Rows from block 3 of a small image classifier, named by matrix and row number. Rows with one number belong to one neuron. Each number is 128 + 32 x the weight over its row's rms, rounded and kept within 0 to 255. All counts start at 0. Numbers have three digits each.
After each neuron's rows are labels from the 100 images, of 14848, where the neuron reaches its highest value: "lies over" is the class under the peak; "strongest on" is what is common among them. Only what is clearly more common there than usual is listed. The data: drawn branching plants. In brackets: how many of the 100.
# fc1: MLP up (model.blocks.3.mlp.fc1.weight, 640x160), inputs 0-79
# fc2: MLP down (model.blocks.3.mlp.fc2.weight, 160x640, transposed), outputs 0-79

fc1.4:103130161146097085156174066186146187123116090111117155134128152160142118115163123120152125100122154146175097169128092092149137135123111129136172173179164093109126171120118137149093100105117106111152131140111150142074113119157130080141055158
fc2.4:069106124105107116143058106099143135131116145174099094165113163168117134134145126106117127088158128091106137161136132133164120177090124113174163143141109117137089112124127098155129156152080101114131111146080112170096111129181106114159058184
lies over: foliage (49)
strongest on: two-way forks (81); night (54); autumn leaves (47); habit: drooping (43)

fc1.18:131130186124157193156131147125154147161081103131148152104156139154125144134140150132110169148151158149120136103133128147102182122092069106073129154142119083112118146083161150186092130151097181105123091147112136117121136176141180146167142110
fc2.18:118200116117149130086111157115137101127138116136169141097115094115147178088218136176142144120124166109125165087147153130111147107131144161167116205143165137110133168118094091176087061131129110151080092104135149132145110064104159168188096135
lies over: wood (27)
strongest on: wide (42)

fc1.399:106148114110090175068156158126189120139195132153039126098079083135121151141163114124088084121038203118143176145081111163118157125125096134127106120112109052114193126165158120158064159148119147158143083181156127156076098067091135069153152060
fc2.399:135174115136118202124125170167153134183175144141138103085110138152095112098100157139099133110117126128177084116114163106159093146175082095136101100150095115131160147155106091136097152132191142074183094143171076094093091137063085061118191104
lies over: foliage (91)
strongest on: three-way forks (94); narrow (51); pink blossoms (37)

fc1.440:132120134174140145158101069051139134107147128180141148130116118153176104129139170140154116111140066131131179157103154156114154105065080072143144109073140150152110158119149090156181072219159157083186227180183079075103114083098171121157154139
fc2.440:162130164124143157119087142232103098129153131190120157144173099132166082136090130173130130163148122111154089094148149135113106105198139166108109091085125155160122116150142140166155083119120102089122096154147176107113115168084082126095129123
lies over: foliage (28)
strongest on: two-way forks (85); drooping (51); leaning left (43)

fc1.419:100140127082078121144110136141068122076118137113100139050085108138158152108148147174091129159097184176111054178081156134060138161142078097171053105124177157169053143136118141140096148123117114128086150158175129101143194161156141152110141121
fc2.419:162156114118129080117158142184133077132151111111121144130135125100091097210125158125117139120147134146186118168173127141109128156129152133156054106129103149215108109106163149148088148139104159090070181107116102097124169100122125100156121141
lies over: wood (26)
strongest on: two-way forks (72); bare (61)

fc1.216:146167137127178194127097104152125175091126122152129158139155127099137128121121126134129122164130142104130142094066161070088167144099206103152101161099122108137150094066171136200136116100182160099159058108158197146143146103140140137129117140
fc2.216:140138154121071134175089126112120124152119073200101102121125137107105151131088129169141124122150130078106176137135173208102118105119083102153130096132096152099091131164148147173061140165136147092102145153124147106115122161175132147170170084
lies over: wood (40)
strongest on: bare (85); drooping (39)

fc1.467:097135132071092119142102126145076114076108138109106128038082095137160159112152146166104119149102186194094060180082156129071133164153068084161049101110171156152074128132117137158109133143116095136072155156170116110159194148160145159092131107
fc2.467:164175138112131077113152138182144081116163103102122143134132104111095098219123163146107144132144150136184112145158141143105130164137150133172047111129116145214103117102180158166083147134128168098065185090127107099116178114125115095152133141
lies over: wood (27)
strongest on: two-way forks (72); bare (65)

fc1.143:104184145153180146098108106120162069119107115161170144080161102153123097142130154133133163034193046116166094118133133069115149154095081124111148118097140129092125179096164119127119119063091124099119127118087127132120120121087155117191094144
fc2.143:133102102150173182112136137156142100128143156092090131053060143124138135141131114120160094151124160132192167132110121156087196148149183170149145088066101105184119102151151119117170137118119179110149178151138121054074157192124169149139120113
lies over: wood (82)
strongest on: night (67); drooping (38)

fc1.61:127108156121139187050170121118134079137143161130095124159152144099181092127135114137094128158059129143135082108159082036178108168090154127136100103103182114168136108121142147089179084088081122149055115123119164115134104107136133168184121142
fc2.61:106120091144134124089110119059117158159187113102104086097106152120102171125084142147184101151092163126139134162166162153173181109155121113142115148146035111122180146093114124134070154144187132129187169101155119098115072135084165074082098142
lies over: wood (88)
strongest on: bare (97); leaning left (39)

fc1.560:171187128141098130134080100127062096107110073113095120162171143106140094138158123081118169138165090115050101180095136134198195074101139066074130134136138142117134158118092109178131124086111119159120168107097125141114147066107143141160123141
fc2.560:160198129082100149093125163131107072177127128122123120096132096124170101096158134105124141111116141150102129118129114123143166131100074084175083144165143143068145142119086112091171143050169146167155133092147134114143088159173096158081174133
lies over: foliage (32)
strongest on: two-way forks (89); white flowers (62); spreading (61)

fc1.70:142135135145130139172095154067126174122061139172123094215155077178096140148114121165094113103086118094131156174140100150119087087122144115162126091173147118150164140091140218084147141035057114187108115088169159160177138162085076139090120152
fc2.70:158101144141045122126107113142111132064139146171131132113143135125174134066097174098130066125132098119098125144143093192115102134101132079157142157104152142077139163080135164141146083127144072132149138076084095104086128136136050068070079140
lies over: wood (26)
strongest on: two-way forks (73)

fc1.557:175171107073163167156131070119123090075165181154183137154147180089101142138089072114176102107169117095165122144142143100132111139156137103090131081096115188091097149105131131076170216155127096096147160171118144103118101159118092131094178125
fc2.557:047102125145100105163060132139124135137051117111119083141136113105123117116141089109157110085100171084099156102100126169110182089168136148120122136200141086121129086192072078141124174125161102092147082136155168207150112117135135139122127150
lies over: wood (55)
strongest on: leaning left (41)

fc1.444:104181122143111162118188155088126138186093088125097098129124104159144084112043087107203082172165089141121135109130153144080164160150103106097095055149138155108147176170087182126109075075116133087116119161091164148129115119130124140187108124
fc2.444:059157118112181061091127085099175150134141169077153159123118178120166146137129138104099165221118148124112146125109116180098194117143122099062098167117188152098150120097117164170125121081105128147141166143129090098156139180081125151138122111
lies over: wood (92)
strongest on: wide (89)

fc1.170:150146200123161133183079150094161196117148118166174148119136116054095117141104093122128195164163119123106167152135149095075101116160103105121165151155137120077128069073084095149161168126135179079148120092131115172141151139126126137131106117
fc2.170:101188164086096151157075161169141171093147139138098102129094139147100065112096143102109086140107118148130123114097152157120118148164114181153128152114115227140096145180131132159113146161109104072216080124132114098134147130157110146113108162
lies over: wood (32)
strongest on: two-way forks (92); wide (55)

fc1.37:099120084138148125166150119142099145188130128164105106167188101113110179127118123207111093133095116098127156123151125143084078115093128171096114147157175099158096078140129162148094146186111117152067092125205161160161144098113074132141112097
fc2.37:107119211146203105118108104115131150153094117147088086151089060095090140128092098125151111119111137083094109096116066181127117190149098115172115152188121121155073139136176174097148124138119076091149132097166126117161110130066129224091091116
lies over: foliage (35)
strongest on: red berries (56); wide (47); drooping (41)

fc1.313:112182125151054137148113171102121127153086131104130154129167100152155085142056101127124064133111094120149105147141150121129087108144125097151065084135128149153086172195151194166155147109108115191172147131104144169129109132118117070133173071
fc2.313:147067112108156140112107098112163161088148113146139182116100110135158141152089135091146120153131129129135156085155121141088106101134095126092107168096116136115115116083115173139122114089153064149163074111157098105145110105120093135150142125
lies over: wood (49)
strongest on: narrow (38)

fc1.452:088108139168157171095175181117152140089100162154084082149137140119112161158169092125186131147115190112173162158136138110146086129119134123082091108098152137147100094201153134055074124119134070080139162145153147205156092075148050140171075071
fc2.452:130117137143135113145080110106033100138130160094127131150105120160082159082133130148183150103153109136105084143137069098144139070186110129126096117109149100136116105047133111118123161116159074068165138158099122162129178113079098116141154121
lies over: foliage (67)
strongest on: two-way forks (89); drooping (71)

fc1.632:161160122130088160173092126133117102105089179158087164160159118085067101094079144143098119113092103124112157153052169151076089105083140085153151085098134103195115121126109166160155135078123110097190150129173170127154116237157109123131178142
fc2.632:163126137106141182102151169132127097114129082174100086114134133121074128124124095121184118116148131155176104104154147140105096161108011146130152128079104088059115108121128050114165157141132106176140069102163113171167141120102154114162126121
lies over: wood (33)
strongest on: two-way forks (76); bare (68); drooping (50)

fc1.272:136172149093153148129138181119185074137077110133165172135150106168164138169098120153146148088188157064122116107145171168098164144113120098121127115171146122157150164099149129162160092134113167116134084061048157154104094113164106115144121151
fc2.272:106131155127175154163115108106204093102094141154146167125101124088151102129135086157095107148107154079133140155136089183134175083091137145113150159107159110072124141131193103138107081102106211169085168138120141094031146139155139166210137128
lies over: wood (36)
strongest on: bare (48)

fc1.480:103148146168128153117135100051104114106084113097159164168132119184159094184135141125105142144131138130106176086134222127157138134059107111104120111210173120116163145151100141097152087143140113158092117105178117102150103127116124097105121191
fc2.480:188124156076219128105140163106191110097080074163105103103130094109120133125169134050155145089116087114099141117130127156160088151144160125167114102146108104083160150128105153099137082123080113135103151145145119140127187126069129128099196175
lies over: wood (62)
strongest on: two-way forks (97); narrow (44)

fc1.29:131140140112077149063094142180066142130081136069160127181163127142105127152188085107117174092132158189097130106154109091145138130147122192101128137161122137166138119094127174095174137067111105195136148183141188141139120167164107065116153070
fc2.29:146143202151105102108180180160109152125166157158114105089113152130133120094113109152089111125124131106155119176079147114184123093138148098085082099126093171178146105089095151159144164037125101095120142189141086160120115111129186099159150139
lies over: foliage (53)
strongest on: wide (76); green leaves (37); autumn leaves (36)

fc1.427:147169100109113153126168080139104071091154116095094156106131124125125138137165116128125086104136148142110113102136092115115122139076132129140088112138133119093153102083103118167071124124093123176105197120118118129135164115102109119085143152
fc2.427:115122146124166213132100150127129129161158113134077089089083071147085115150100140124115059162128138151112084146129153155171099175154131138151155204105082147176167145175151124101032127111132130082155079073188113080176097124136128119103110129
lies over: foliage (64)
strongest on: red berries (58); green leaves (38)

fc1.615:094100129165205174172154103073112094100070108144180118142081120106121187114142156108128151162123131187150181128128186137109116099156104060188113121130133106108110128094075091103121096142184132128104148072149094121070153122112140171118174105
fc2.615:092086117128138183171133103154120099128114116126136174100115111118164170097149123112184193112174144149096140056106164056113130112151075188121112160148149151140108092120045136142051157112059136073138104115126109110129107132084167170105080132
lies over: wood (43)
strongest on: green leaves (55); leaning left (51)

fc1.152:126158079112110087067140132071150125149101113081095159157153133131133159210103103177140161119175126120113112143180075138173124174084121114104142075151124089136142124113125152085125148098163120110129178176148155144058071145110133064133146184
fc2.152:082145140123126185140119176141177121128105107142068095149132166144091121138123100099120076102111134093067054126131057149164197178152189123128127117221121145171130180121152157135140151096110128170148144124091172142107088127162084083097197110
lies over: foliage (76)
strongest on: two-way forks (100); drooping (77); green leaves (38)

fc1.546:114167141165086164155130168131132148087078123168097137151173090130136129117162094101120065109175087143157086185146113118125131173178133075073139142146110137160145137135165079125143113106118178096126083167134128203169123146083145090125117134
fc2.546:153109043126171109110113035108140204060143122102092146104100102077105129120137142071163111156119147140150170140164108141062161079108155116096087189141126125137096099096088147189104119131196123170127123124177170149154135181155136140138167141
lies over: wood (39)
strongest on: two-way forks (90); narrow (63)

fc1.455:149110062094079174127116133109142179167086081157125152124101114186141129088145142154143174121161120223107175075155090147141196195113128122124165103097144129118152191093152161135117048140118151092130150120096137139070135140125174143128176140
fc2.455:124102140145116158102126149213157130079172122145111186132147059083119059107137122132124108149168137106127104154130168071092126099141138174136120155128101139056096164128193130149102076095119177088091147203139101111115142128138197140091113077
lies over: foliage (45)
strongest on: green leaves (60); drooping (60)

fc1.253:170130104102180196120104079129145077122172138228147143139123063108062163142067123152175140133097144076113158159154102092109133096133119192177167138035113101134108145141133185129143130109109088102122152137100126130116175112180197116134116130
fc2.253:118135116047070127067100196152126104090099082118128120113126195109141106111135109137149074123154152122172174166142147142106080113227099120132117113134126189129102122168156100060127114144122079141099151109165137166138116172125159117154138103
lies over: foliage (49)
strongest on: two-way forks (72); wide (70); green leaves (53)